From a checkpoint of a small CTC image transcriber: norm layernorm, batches of 128.
Rows from block 4 of a small CTC image transcriber, named by matrix and row number. Rows with one number belong to one neuron. Each number is 128 + 32 x the weight over its row's rms, rounded and kept within 0 to 255. All counts start at 0. Numbers have three digits each.
After each neuron's rows are labels from the 100 images, of 14976, where the neuron reaches its largest size: "top examples" is what is common among them. Only what is clearly more common there than usual is listed. The data: short English words printed on busy colour backdrops.
# gate: MLP gate (model.blocks.4.mlp.gate.weight, 768x192), inputs 96-191
# fc1: MLP up (model.blocks.4.mlp.fc1.weight, 768x192), inputs 96-191
# fc2: MLP down (model.blocks.4.mlp.fc2.weight, 192x768, transposed), outputs 96-191

gate.635:154073083164150064105142140163100118109121123127109096144134130099126063167109145130085101160197149155129118121141112124126132081084116125180116118146058146095135111137066125102121175144122080179173127174129171190163137127088163116134159118138151107135125121158126158149115179152130077132
fc1.635:156135111123106134083120090133144113160160128124109068141126109105178142135141169116071124148131050156143203131061133187153163171126158136100118103134157091158144116064171167089179138147140135086143142127129124050104146192157165122110080148115183066134101092149183124137101122146102172106
fc2.635:195048112146159134142106138161163131125155110148153146122145186073174126168156129166076185164121147192130172131103100137142183136113115115108156100165104130120148156158139083131123145106140134166187151160075110139135149130145173119156125142137133090127115116141142170118097094059074155111
top examples: the letter e; serif

gate.178:117159092114159132062128095183163153075122111165221148105110080138142118157149138129147111147151140090176107116131085094177067141124153053168165174134145193159169168090083105124174160133191194125157154130095137103122118201137074092065120090160109102080147126154132169144156154181165118139
fc1.178:108097095131103138193109075120138163152094153137079102172086140073161136110105079160109116110129161112110132127138116163163099170117186139154144145176117115121110119190156118140127144068095137167074181089092147116052114067096160081117148137127162132137149166110091081133187066109103141154
fc2.178:142134196153200228071124161087164173138091109115126192130073106069119137105129155136192113130123162125131143141189181145092139154165174111109114130136154158166184119141187074158162093121112141128136133102162079093115110085073153108153115149120180101186119140115124130168131064092158108175
top examples: the letter u; the letter p

gate.3:131119104136199142141122073158119167128137046152103160101165110116089120085087110144067117129141196190118168140121151160146140118120158108128187119049103075140071121156121134053145137162151128152116123102163118147136167125153124135185162115143147101093131154087124107160171132148158155140
fc1.3:128148062101155095119126119130162110074130145062150159123161140117166088159129159121119126090128119157200118113100111095111109079085126149077110096157142086152150090072149120110097162138073183102150195155178142193078098087118152144097122158167170158161090102109132121108126109195106155052
fc2.3:120149102114171100209102110132161105129145182162157077137198128155118093168164105130103103116183142101129055161103072135124141129112112144095111125132206119188119126157103112117165205134141195084124148124140141135085126074195192079077107078141137131148141101160125137134150101152070134135
top examples: the letter a; capitals

gate.65:089075113084176127162072134099183143136145058175159134146155102067188097147116164190092120180156113146134189097111100137096178154171137180102102170109140070149178124127150090088137195105144091088158071129130123105112131133149116129180108094124141091140140181163090122134152126153157116161
fc1.65:107139129135168162159084112182196104116179114120093173160096137122196165117150157104163133078079139161129136096134151098161117161101102158147129114107132116110144127135153105116125095121179130155066145114147101095115075128140114156069117078175146086129104151152127124106087125081210152142
fc2.65:067123149189124079120116124146100146132118196153105167183117162137153129072131101099164130086143071128132154113145119102177099109173107165169131086145123149076125151196157134149195045094161083149112155163135123163102094106132064158128148120121141136089170126104141139099126133157138138140
top examples: the letter k; the letter c

gate.72:155143115127140142102119170162118084139141089181236133120143134118135154132222156142070115169134061142139082130106119095158118101122120061157178179091097163149089148087076123136135143142167146080151085105116123188184125138136124092070160141142176143073106086186099192153113174124133081148
fc1.72:133099141133131123156112124141111163123108214145071135112145129094145118127062073156164126102127145166153095118145145207149104117126115142083123147107128093101132096200170159111149112118135036186121200090175132124105135034131171099148132134065109114155137119124143133128116125082102154123
fc2.72:147108131088175192124199133041150103140096093141110182166112090139107170090125094080171111085113125096177116113125168119134118153162170151100070112128139191091147167125158142084128090111114178101098183087187118156099124157126130175135124127116172122164143186036114147116126046156090098159
top examples: the letter u; the letter s

gate.558:131186151119115130168185105106116159098073122137048119127093115163148136109125101122127111130126042160141168084081095105168130116104100201125099159128124089128131138172121133146122095094106172171121141093123106197170148127093052159157162140103138142125193183172145126136158071106136152061
fc1.558:135137143078151162111143137180127154152138176130125123150124070147160122120146118102117126145067061084155110079116096169167151120172112115151198024165198143177133127060116135149158106154111137167116144133192140170146098119200188114077152101150147141143060101134155069123062089134089153198
fc2.558:119110145152143148106132141074160081106108125105129175155122105132179125091170132126109159095078166120152137146138088169193175087145151112079156087076112126129148169075077148065125071109147088120089130167163084117112171118165125068128104127143120154099111065098226125125117045106110153164
top examples: the letter o; the letter b

gate.433:191108125128175131108142156150096148113162093117120132147113075105129127104120185150112117101121157095110137124166172167104073197035126123153103172126150102125164149108126163130102039114130167151121118145103167116154119140141132156035160132123128091132086137100181174052134123100128123127
fc1.433:127202081119089138105099126110110119103068068100140152075142163155153138124126117109105114077149142178108132134170129070080137096141112106133159162119120125090181142158163091143121202099066121153125154108157087136114155207145135159110138134197106139157146189166155124134140139147095158117
fc2.433:168168125110083090110166133138130127110138082117140119213097132095073167124122159111111163104150118163099124114099117094151131152204146123166130117148068140099186147075178172095106088180151155148131164108188124160154093143123062092113121085115192106121102142105167146130133100133173114098
top examples: the letter a; small letters

gate.448:138209175110119157077125104137156187142112089108124168102118115121107149158103181153096132202164141151118098156150188084094132084145130142060140074152112174146139055132135143101107142157133125156184086131093134134139089171159111155119139176116080067122119049191098120145150117129068131104
fc1.448:082179106110100123106151130127179099136183104165108100158154104057152138142142095090128162087134090116112099112127206138156110134077108071143183143121080133141145194123150131122148097108150146100128106157148166088094107175160102156033151154158082126042144174101137104121132114131129163118
fc2.448:074152131111122098157099148136113142136139174209099128159170147085108114126102115142126187127108117134156121000078117111111174148085096098110166102120090185104171143095097089095133119114166162111095184151126195114092151164097140125096178121150050173092107127124160120093089106110142171113
top examples: the letter s; red ink

gate.292:088175100111135119182094139114211167121142087120152141122112135200081095103112157157127077124153120098128120103106145125184133123127146178196140141116188116138137106107135053096121127110165146101100106158123105116156150078116184127130147146155140145163124150099169103163094057203063113118
fc1.292:149106104154098152142127103112147151064106136104069132081112079208154087173058164157146139124079124117094113076153166129119146085089101154195119126135123117146158119127101113108111143120155116145167057137140170132171171042154207126125118088075090142110099087172134110152166146117090145117
fc2.292:142134148043161077134108109084160130119127125117113083087156145110166129137144129134156131186174137143117150085153085168125144063080165136086076116140142142136091176132133137194115119097178106128089106167098152166120124163163103171151112130178053136126095099129179098192122196031133129070
top examples: the letter a; the letter d

gate.83:142089144161115144163135105075146109101139120163121132156139084130169163189109130086089196201102165151172096147096125135159123156161158154143169144123126115078060155140140110103163087099109145110210120100036164101203129103132153152083111110169126060092136151093119111141123161110072118081
fc1.83:083073127095146103159143170092120117123142097129089168143151077151133137159105176018106085190215105187139108139139124150150142134120116126186145093173095157143118159101141179176151125134070112116140098147138107115162097116150195122089155118174101135111073157082139082088155150161088110129
fc2.83:179093128146118142120128150101106119088112094135103112119146093116132143112113089050133150135058097118057096110058133048142146143157115102114133203119142147126156137065163164107154127141136134176139109142085158127149124123134121107094103128120113159117119120121137158145090184132181171096
top examples: the letter k

gate.57:124132137115147102040163159136179132176079091134101137094139058089109191122120074098196112124116153062078182117156103084162124096163117105136130139102113151093102122148108112150090098075142102102137129091131106116135115137150121153166119172091100125134201184091097174074149131158128120137
fc1.57:100093047168141185125133099117070132125141154136118164154154112122100138152139141137057123139155135218113105161057164110131146131100150181134136104117164140126141122125121105108113169107122156137100074125149138140110140138102110133099119166155096185128096170129108161143105091040138131117
fc2.57:213174082161136111134188132144157093152108069095137100168082143123162165135129118147122099081126067173121097176198142099077116083205105093116135082174138094112195156132141100128083135120169150135103129139169122121111180126104111110136123099153138148098113091125134121064148092115127148156
top examples: the letter s

gate.210:168123091162122157091121126094131168078115172120091100135138125148110168098140125146135082130138181088093146152185110148141097153053145128084121097153082115102142142069111207166119131116057129127126103135104077117116093182139081136109134065166112108162122136117144126067125094158161128149
fc1.210:103136151130167142126106151105151122095203142131121095124115131147136113172108133147132106191156173127154115138144098166091124150112158145098100094110139118119089165110092165156147108095071124063106124129104091096108148114174125100146091051112195108155141128090104049065141106132179125149
fc2.210:112137147163160142095117061154091181177126104082084132146110108061119101092166132146175133100093130133129168124194132157126159106072134140147167099158121175094078135138179126136099169103095154110144082185099113187111089086176075139123062145166087154138135087200101152125104125136121149141
top examples: the letter o

gate.445:128153128164078086142196153131136152172186171111075097199142094079130095167086167114122147084059158096090085147170154137152124134131090099150172136145148119082115118125132129094129132127087078091100116070092139158152168174108138100172164062123112160071131155186127089158116110103123062149
fc1.445:118119144124098113160098101084083089146120135152078127063167130140152141150136126089153142160111025174121123166114149150108067152136141108173135147079091180140131201103117191123119111145085126157169127139159107149175139143144147148046113132146132122111113104080130113149095146061118085181
fc2.445:156200141188143099118069118117141144118146144109101127104153141094102129095194158120107166094162094152087144164085100140174126152094141125076138199119107144146124160144168132154125129156097117158118155139168141157150130098155178166102056135103167118117128133161135115121064128100150115196
top examples: the letter e; the letter y

gate.600:128161183149113099115105098103121146158108163091106132165102111145105136180092167171090160156112147155135111117139083112161048136091071140109156088133101106139166160124139187079179148124041176155129128153142130134142090092130120085058193139082097094108152111180098144094130110222132140099
fc1.600:073117152113110125119106137127084125120164092099176145065188147150118068177127137169096144176161183168121125101150091168100193199122133142153106085137137112115059163128143087065162086138146136105091100166096161188126152114123148122097130069098162194081131159113110172088127106121094171143
fc2.600:108140201175109132114078134128088130150105116143146119141169083139095149162095116164129190046140179122083122119094154194117126139141121087148099075117137167134095086152128108095168143118138140148113099150114112147122159139146188091113100156145100078104062151145119124149156106165129121133
top examples: the letter o

gate.141:115134077102161147133084116094124126083106130150151120182165094158197138068166160103182136116164116161160123178110115100111119173156101136141096159109118119119112138172111132148127125152108108090164121131157192181105097071196141138091152152108115105125108078151121104073147142068162143107
fc1.141:086094155106123236150102085080128124105082157140187141120122135127103128071139124163122129141120142079178104134144138140149105115147127128146132115045134121106189132116149182124142179142096168141125086107116112122145155133144140161107098133139050065090124174134160081076170141106145109110
fc2.141:091130112097172161150115110118057187113100165157161112098097159142128126120107112150161127157185132157157145191143108179095151133121081174125128125173144139115182125172178185144126157153145146184066164152139156134168101059103088147140113152100136131157128115158117108120136140151152120172
top examples: the letter s

gate.121:091140115136062108134161098075123108076143139148111141165111109156149082127113230075120105141135126134112136150177046208088112167062110145099124192111133098121127141109137083161153077165108155106155151098147164188141063138138157070126156139145116102197120113129167141082057130139170116145
fc1.121:102115094091088212149105121126133108147148126176171122098132061098136116160113114049152121078150129179134088066124094153126128140111123146095142107057119128120091100125149079141164161147140098047129054071138153075103157171128133116087116119095132127186116156136113159133138225093106131150
fc2.121:089155111113078130095136174149125123170169087122128133133172101133118173103148121023085106128173149121155193118141095144099130116112106136089137119092079085106080122140159105178128070169142208089079115139148122107166153151099143117156069106117167135179123106120133211197118135126127054146
top examples: the letter e

gate.488:072146134110170126107172114173163140114147093102188132091112158159066114125174173105095107075153171102136129138111129095143145062114099109133170179131100112122152166082080122115187163130134163143148064212144128113156122222165096097069102126139145121133113076146092118114131159175223090130
fc1.488:149148114135137080097144137184143145155166105134238125042096094149120096145164170134100120132136109120136092127134092107139146116114155079099136177129109156150116119112120076110181130151204163115131085141115149157153130185164091090072130118158126097110123090158078146104158184166174124159
fc2.488:114147094130074082152124157215098140094178142116131094111092147209166097146124155181086132145143133123072102089073065089174125132089107105115162150165121086118084122126065112139113170123154102133161083178087146085120118151190071127118166127179142107133163097168126142134120166120066171129
top examples: the letter u; sans-serif; the letter p

gate.213:118158097154141120128107171156097157145151143156111109137109097128137067127147144107112124175122125114137075154093126134128106145104152089078174092126142122109137087093081096094156095162157132117180114115148124124072141198081166101137150095143069134170101138109086138088118067092168150141
fc1.213:149153211155157105137129161134079138105138091154132123132129092183126148191105129162079129142118115095107130160150183116105129158201116154088131112099112206098146088126077101097172157074172111118136110118107149056085112082135139140107179138168107162108195142119104136104104180144110134106
fc2.213:085113161158155129137135071137164124146129082130091132127122137152107110171134112131124145124138111091120116128128150140112135090166140170176153090125164143130137110187134149093022107136092068134167167171123121075091125041113089110106090162132154128092177107133102011176151110101121145098
top examples: the letter a; capitals

gate.112:116056137090111138154089135117112089139123096087109142075144140123142125112120163143119132153204177125085126176162099107133155108135197150172139079147099103164133170113134095103154156057157194083133159156117140099115058189148102133075095121154162113148063114103155105164171089090129105120
fc1.112:098151148153144115133135116172173107159167114134047123118177147149118128133129121087180126126128166162101168089119120141092179069142195163083146112145149069114152167175148093062138089155106079089127153093112172155187144108120111107152108185104134153088122091126069104071108153084171128101
fc2.112:139115138149119133107179137082129097137105109116095147121153133142153119068039138151079160116090104131102142119153024094057087091109114091153142150124160112085092113149138152144131136125089135132166143096163151137127082143097142155141174074121097103091166174154051139072076137097155146135
top examples: small letters; the letter p; the letter h; the letter b

gate.387:100118198115158175105139132180140172091150066177124156086129128079107128103118131152102123112148180172156125118169161089096115072132182125079165138155094097076109054124167128126113137091150122117177104112154165125130124130138128143138096088148076122070124080120176113131177118169175092068
fc1.387:153158093138105117116145098081106058120108205075105103166130126179218123140120132128095135157101105145076159101091133155181160140084123159156073111099157149149127175096080152122129123141090127150118142129127065140119139127087115161114173157086156105176146167110111121119119163090081127197
fc2.387:125160104092128138111183130128116128121114081100116158147160086160162098134120073054122093096165117052087112123128150113098146188116200128119059085106140113092152156106170129131113132133162189120106117059130095094190125157067102142153122073091134153186133158104166114151157112110098076139
top examples: capitals; the letter a; serif

gate.364:055123086118155064093158180149155117081183151114097116096111086213128177167152168175196126127118097120136106140091161175095110122121107129181090137130115149153173156160130132136199102094166156133090065149134162170172154155103121162093139163108135088100142148103143121126112117070149226128
fc1.364:120122079118151095128097151101162122078165130147142144112095150215107179141162138108196124164142121120118120124128156171073079123114114151128086132103103130155134159130135144144224124067197172125097094069090127125141163160107141181124121125093130101150110155071106137146114144124099142167
fc2.364:124120095109177170100132140157190101105119144099102162069175122098156140157146158109172120125162197109112138105081166092140099062088134096107118150101101073176098122173100090162117162155084054184132062123144140138118055079123107161105118101126106118154115153139102105149095143162084127081
top examples: small letters; the letter g

gate.503:138147056115095151122091131180121160175114123135107099178100113088135137109106151095104104095141073111093167072077105114126178137095126151125165092125148153137154127188182102180163126128174175148162138111115114108094116176152144136112153123158136086202120135108152162193194109157151146138
fc1.503:083125218062168125166079054093132158111148088093109167121100080116141132131118154141172091114153210141112157114151114121106138164126108132124141089109151090103138152058139119102147159137153155084081145138177096090159130128109083091096114109128120092087134109152114177104173134148144173107
fc2.503:057175098093109124157150162146105102127132098173116185173114093129121123126097136153136104137128117073097155177116135099141122145132108090165105119119143104136090105139141140147081121140117105130064176121178116103092092097111105135170079125088149133173210080108130157122166205116187123116
top examples: the letter k

gate.323:139153085182078070169120141061131130114159156117112113094147189075143064152139117116146141117105108123169082098098139175142166097128140151146110142123060104151141164115162106153170173129179136177135106073142150134145108068134152095138175138131075150157108057169075047131085115111126131110
fc1.323:107195116186097090140102101122163156148162147122096147141134153161101122135149130116144120065158108090136128110141148173120158119182107164110103132186137194110130118143157015107138142105123161170118137181114083181110168125143114110168172109148135160184135140102132067133077061207108145103
fc2.323:121094117092167118120107118139161128119121136145088120131130156140162122121113113122153158134076127150122118082194119180113153077093132153089115089062084143079157103139107150159147124135150082144096094136136100182162096130147179145066133131082052130119111102160133116102131158173151093136
top examples: small letters; the letter d; the letter g

gate.138:174115088150102127136165188120121146137127107124171168111145154088098140165111134109144117127093112169163136080160149083086153084089157111107114146103061102136097109158112140128101133163129166114104147138112094118157101117115138122119151160142147190181195150159128129168141122191103121153
fc1.138:167141113149129127144162162116102106060100105094123099093199151090117144174122112140143121049081141139128154080156115136096172062098175130138150151114089114128154048189146099071090137121116175112100175078155119151171106120132156139134152148127156142184170150188204107103125142175118117089
fc2.138:106147150068138085148148156173096074087144100155160159130117131109114162154169176118142170117131104138104146109132148181144085139116166135165161157156089114122121131127124136140174103170111105136090151072170101176139071150156108115096121112108084115107099132097166155129128154123152147009
top examples: the letter s; the letter g

gate.711:126110088135139160135109141140114096166123196108153082102164137191071123096127073096143089121097085084115084119163118138115134108125116140057192141100130145054142155173157148160171113171136118113121149124130110086126168153076164169126019114154123100121110164111121155160157145064126126153
fc1.711:100162123120134167185108145145144134074112107130095146140085090133186094136122089084161073151174090110201161171089147175127107133091122137169159130150151149132135123116186121090131128097095149115118092099100176118121145084165156158123061183113154147108079109067136164136152110138084092057
fc2.711:126118092129058182142114130173078137162216131110087143133099112148120137158146108136087104112099135146129155109169115141055101117075119123134171109160101154171150122162156145119063151137151163132161094122117136114177118085144140098153135159163173132147123087140170130135156126208137115102
top examples: the letter s; the letter k

gate.311:102176087116152158151112074105156112098081128178139106101171103079143097101137148098190124135186091122130145102092142123158129108089142120168110123153126138100131126156161159150108136178159123151064161196062100069168092145148098169134094155102162135136127121069132118140107159073142190068
fc1.311:088122148119166094135092089085133139133136146146099109135088116108074139111101155126083144129174116165142149147154114118116184154044087149070140110149093120162193077119131089147168127112157120148134142127166150102169129066086143152142087161092104117152190142121109094166107146132216142114
fc2.311:086136153123191111085112143099125103098108145073192062132194100173116152073107141185134106108116142132160119125127109181127120098088143133132141094123099141166131126123128208171152128150147129113144176140150079114166158140115104173095105159112156107119176142083183094129144130079104126127
top examples: the letter a

gate.597:139168093155121118096100100120162197147092105042092091158048102151188164060164115093215117157166118114122133161135136135127059170058146100111166149129153113139140217144101179164145144118102139077108122152108138106088152084144198147066138161085100118175142128069061125077158136128126109160
fc1.597:143132087167115042067114089199136129139126148119147133132203153102116150143150101096122133104158100140149089101141134128072142092116101112121138064152050161120061124133102070083166095203095118138176138128210160091135110127115111153148079134122161105147114102072090119122110109128081136159
fc2.597:162164119148036132103155118124108068141167115081104134166138106157116196138188088130117148104140146091134111080068133091126122196158100111154106131085145142115069111113100114139148130164135157105148118138115107145149112132127150165143174111146187161103146175184181109172118130175150193103
top examples: the letter a

gate.746:105225138109118156100144133114144129192171102119159124160151084101136160131185086092147125100219166171139146139150137084173117137111193138129109130146141164089138182135082171104085118157104158145114133120122132097144115128127164157103123165129101133100144129133161141104115102157066159143
fc1.746:121070131099197131114055140158125204080124146110092097109101173159104135161098133122095106199123115150128142076094117121124141100113093129179124117138083097071109135099145127092128098130123079116035132155109138124104120212147109124129155100148206187179136134119111095161117210126089082101
fc2.746:105116158088124116143167191102090119174118105146145150168157084109128125140167166091162158111120078207103158214119120128148124138155149146171096121116177115167127106139083132156113098092082112079107065164077140149146125170047144142170123144113119155124089095088060091155136092079107117114
top examples: the letter u; the letter p

gate.127:191113173111067098174113107104132084072140108085139181176120160130154171159131163155103100115157167060154157077116125099117170149118132145167086110127094093140111122139202151143131128119122149081151118131114122125110129128167169087138137100146143115189092152108084170155164139152126109134
fc1.127:111122090071199043166168151129058116165118165142144095154108132109103156146119134075117166077113145140102114159088110150173099103196104165099158156097147153131170146152114114131124049168136011124120125125144130144195152099110105108153113151148143138094160122137119104075115128107124114138
fc2.127:176112101123082112105127181109153103126050181144104134113159110126143129130122136119122140167154115114105124124088114116089095131188098144157157168112184116174088054132133193161127174167125134110118102097126126111142179179099171086104150107146119087136085167115070117101080100135138165115
top examples: the letter k; the letter l

gate.686:147131141102093116176145143123104159109135148155104153174077107142143139186093141091104082108111073149143170097109195115095112118098106178157195130105167130122103143073138150109113161106140150132136081107205102118119143070148082119119198133102108139138147152108165196137084076103165127134
fc1.686:120113088128199118140118145115123141152097172157159163128151151138111046144118132124124137173124040147199164125118142136131141149095132183071109184143145148195134118145097118118164109194091134100107122109147104196120136105122152130121138188086097102094047145109160129145141126146097119125
fc2.686:109096151133169136144085158106033114173085118123079138135099166130106160142168123141135148127125146164088180100147148165159134196088114172090114100127145158123124135108100171184081115148068104119081116173120139142151144047089155106135114105156122174126125109073110079122148100120084186153
top examples: the letter o; blue ink

gate.592:136149139140142139163071176159091134144171069166168120056152101069086141152126141166149151085119124094144183143167122093096111089142151139131133147156100109110130133141141123114131163082138082192127068169116143072129110137128146097146093122164143096087102093151140140118097097121154134094
fc1.592:106121131124149169133112149128066173190142062151154147154184103074115156141142178109133147039104122080123210149135187101099110141118125155099126104136169106111144164150136077108114091074117141132101149166149155093154103167089117128146118093175116093092125146134167147142162123152166077103
fc2.592:073099128171159130112049110102070204182150128168121130133124162127110129110129150157070160185062079157154129073065143117181129098156116106154162121149142157159133157103101138080187092091101092156114136194080163104043083142142128151104137122166089145062119117142101109136076104127147157143
top examples: the letter x; the letter t; the letter i; word: taxi

gate.691:164127135154157173144090158128105141134059164170104105125089084165129123135140068022140089150136085139153115152177142146116089129155094110145160098070191121122113130138109143084135078149128135145127083124091128105125131198068071139110092098146176127140079160105178104153112190049100144078
fc1.691:137097137143116113099093116127132079113163127095149089146100117122109119159167160046132124121186131141173154120172162120129146128088134084140151066110174123158078128122075135123175143126096185192131128176113093142117149222114185131055192114105083131119136155100185105128158108120127147094
fc2.691:170113102096096102155145150084107109129072150136143165092156091053125169140116155131139156123077113159086135140094138120170114178146109095152108169175129137165122112196146132172093144162176139097180118144073129130157104135110129129089127145155141136129109195129097172154083111129138155082
top examples: the letter k

gate.193:156183107133099090130149153141096122131174117077175110146161063090126177099219134108079118132148072143193136083121094084156130190168099113115183118133086175136093149169137154137131161141096189120135153140176158115162098175166151108073108182146138098097170135140103111124152142124169153191
fc1.193:153189095163153151116178125144138159096071109020192139158114150121090077104173133104074152107164137120142098102190093085125090139154153137160079151160124179185154164105116144122119104146109140127124114115103119110124085118147076101073081130117070126142100138147117100102182117140129094127
fc2.193:048099169156119147111068118149190110112158143167158144133201192099115103144119190183130154136091209117129096130092083101171155163128110138123207111159125100131127116099105125117129149138094129156133132168141131109026105139171206136172129118129103153079128102115099084148168113197147133155
top examples: the letter o; capitals

gate.731:088170134095089085125124103147130107141127213156131101123175112127053151097106153139134117174151105070177058139147095116104078145073131149043190122161132190082098087125111097172150080135083086162089090173110088074110094150124103100160111106128107162134130103145113065168097175142134098162
fc1.731:121143128201155103143077126080135127089139151095172092183148051176195090096121170100150143140152112098162145180210153196104162152132102086153174122138114138129063123100125103116163143147145168127118139112159146140157107178164148115128111096106146083121086118099181170126139093164091181085
fc2.731:076160175152126108096163101159139134188169092072072096151169084145096125142138165125104097130135096110128131126133153142140076118073113075113127194168104133134112083128160148143131161184161173134111077139123146156131124135099095152124110173129077175125061084180134105192163149132137159081
top examples: the letter a

gate.53:124153143160149164130142158121151158141104090142141147074205118107129101199125188113087143082134122127154213124189185085102099127151079120103174101143150138112140178124161081077148127068121132158083116167136113102172123151107121097142202121114088140104123117131145164126093135139160086097
fc1.53:161105132107108099126137121097116115097108121152116142141076159158111118084144062178146146221076189127124096088088119122143157155080156087139121181125087129084087068066064131176156102147116080075144122088144084148065147128159172120138114136115191122161153185119091126083111122106091171131
fc2.53:163109136156134121132186147193169120064154155080105070133148133128097160126142069100202100095119137105171114162139159134104082165055174164100151154082113116119111130113102128146149132138119127094158113058166150183142173114163141150084164098106195111158135209110158158122159188077093107109
top examples: the letter x; the letter w; the letter b; word: wax

gate.172:122094136122095121129110126127067107118085154179142150072149050138133195142123096204150115112123129114161191172198163116131099058108115119123153163154085162169056156155111141092120083085101109170136157089157125139142124100141179119173133130127136151119136082095123169122125100083100085099
fc1.172:120109169104154070163150109141128144109160133085140109140122136103141118087090152125138147124103115099136113101213119140077129094125140187082149109134083126127154161148191168122125119131074079220121142155123083095071200166111130109194144041119126142129121166104131112088156115150077118184
fc2.172:110139162078098102130077123153110154182123080101139140137202170116102129144164177175123121169109147157071108127128103122100146086110093133144145087108070136158143081176081149170133198130120145209174086217169133128171113139189087129175100121135114119093097113123173164054094171175168164162
top examples: the letter x

gate.633:151135078083172116180142144089179147129115116057108246140153094053108158109147221162144183112160166141149143147098145132101070121083088131143162156108167062130176117135159141187147130084154131135103117161195132066120117167104159122089098076084106063090135108157118137140105136116174154173
fc1.633:127114083098135151127142101139103117171081101125107135119121118121125104154125188186000191085163148131134123092175147131186106088154130186136142178168116125095149109129128186211130168119131133108162099164162150138164087089107076069124089109087137164172118112100156129131077137198105106077
fc2.633:106184137149135122162108170102097185090131140116101137159118124134144070172148103058170109159086078135100158189120134163146157161140064081086142133105164115128193180139164127126100127167112131058116152138075152146105125174164154145104129131103209116094139131182111170110061117072190173165
top examples: the letter k

gate.620:156129173157129151123091091109154122139132090162127117101148145122163131118143102096089093116205134105087149130154065110139141049154112125073148052075135149115065181146167114135192109082159185140123077120161076089089145135077157158111145073149121157132098136120152162137130138134179173110
fc1.620:128093112089087152195131154163180180171126126151102098142107106088125107179136151120124150137167148097137140171070140209128177134155109102161136112184075060054119106062122068178141061164204144129086112126124109139133152104093125078098186128151123108111143159125174103113094108141125142105
fc2.620:135088125110065151154102154122138079076176153116123113118154141089134131109084093139101132173043113060068082096087141165141121130179067109104139145170101115124152176089137074195149094198143161133124140107134171144169139067078120150121180099131156121046106149120128142142115109122147102104
top examples: the letter x

gate.271:143189105115213177114108097136125118125113128122058105121128134107105104086147103121079167119126182120110068109177157165123122085133119095155179173094106152120160120131110133089189065119160058127104139159128101122115175214160119175142122114142171088134143114103099111116126106084123083094
fc1.271:115112123121183117175110108157098137135085080143067148149121126147149110106092112148158083097138141119116115154125123196126127129112115090141142171085166194127102103064084127083236127140175105108133142113117160097093178137150105154188115102126101133114160051138135090120151102109125132118
fc2.271:125133117111132109125141057124120130150148141127132136171127145165160167077155138218120041133096177128096130132185113129093167115100158155117075166088118154124143130142150129115078153146138138161163094125149129110147072146117117156163141134101090114128181065134151069138149119173112124109
top examples: small letters; the letter h

gate.736:134140096110104136113144064140107151115090172172113113149084087113124103134117080146135129152169104188065204125116108106124117116148188110131126110149110119145169104112155162157193147112182127163128144121060162114118169101065161165202104102143135147148136120140158147105138154119112074172
fc1.736:200121116141108139138169148162125095210116171115116118173104157107161132125186128120131129136073066142088186127102089134182156139111117115150130089127119091102145160179158158117129109069092148068098165093142114069140109118108175087122135133133087129208173121104130136128149167057122180116
fc2.736:163099145142099047125148119125158159150126123153108118114200122154089171102110105093101088108142146082134093136125086164176150137093108151146142088127158175104143129183169103148093082114104131064131154149122120156072152147151111101138144134110116095154159163060133079123142133111182145075
top examples: capitals; red ink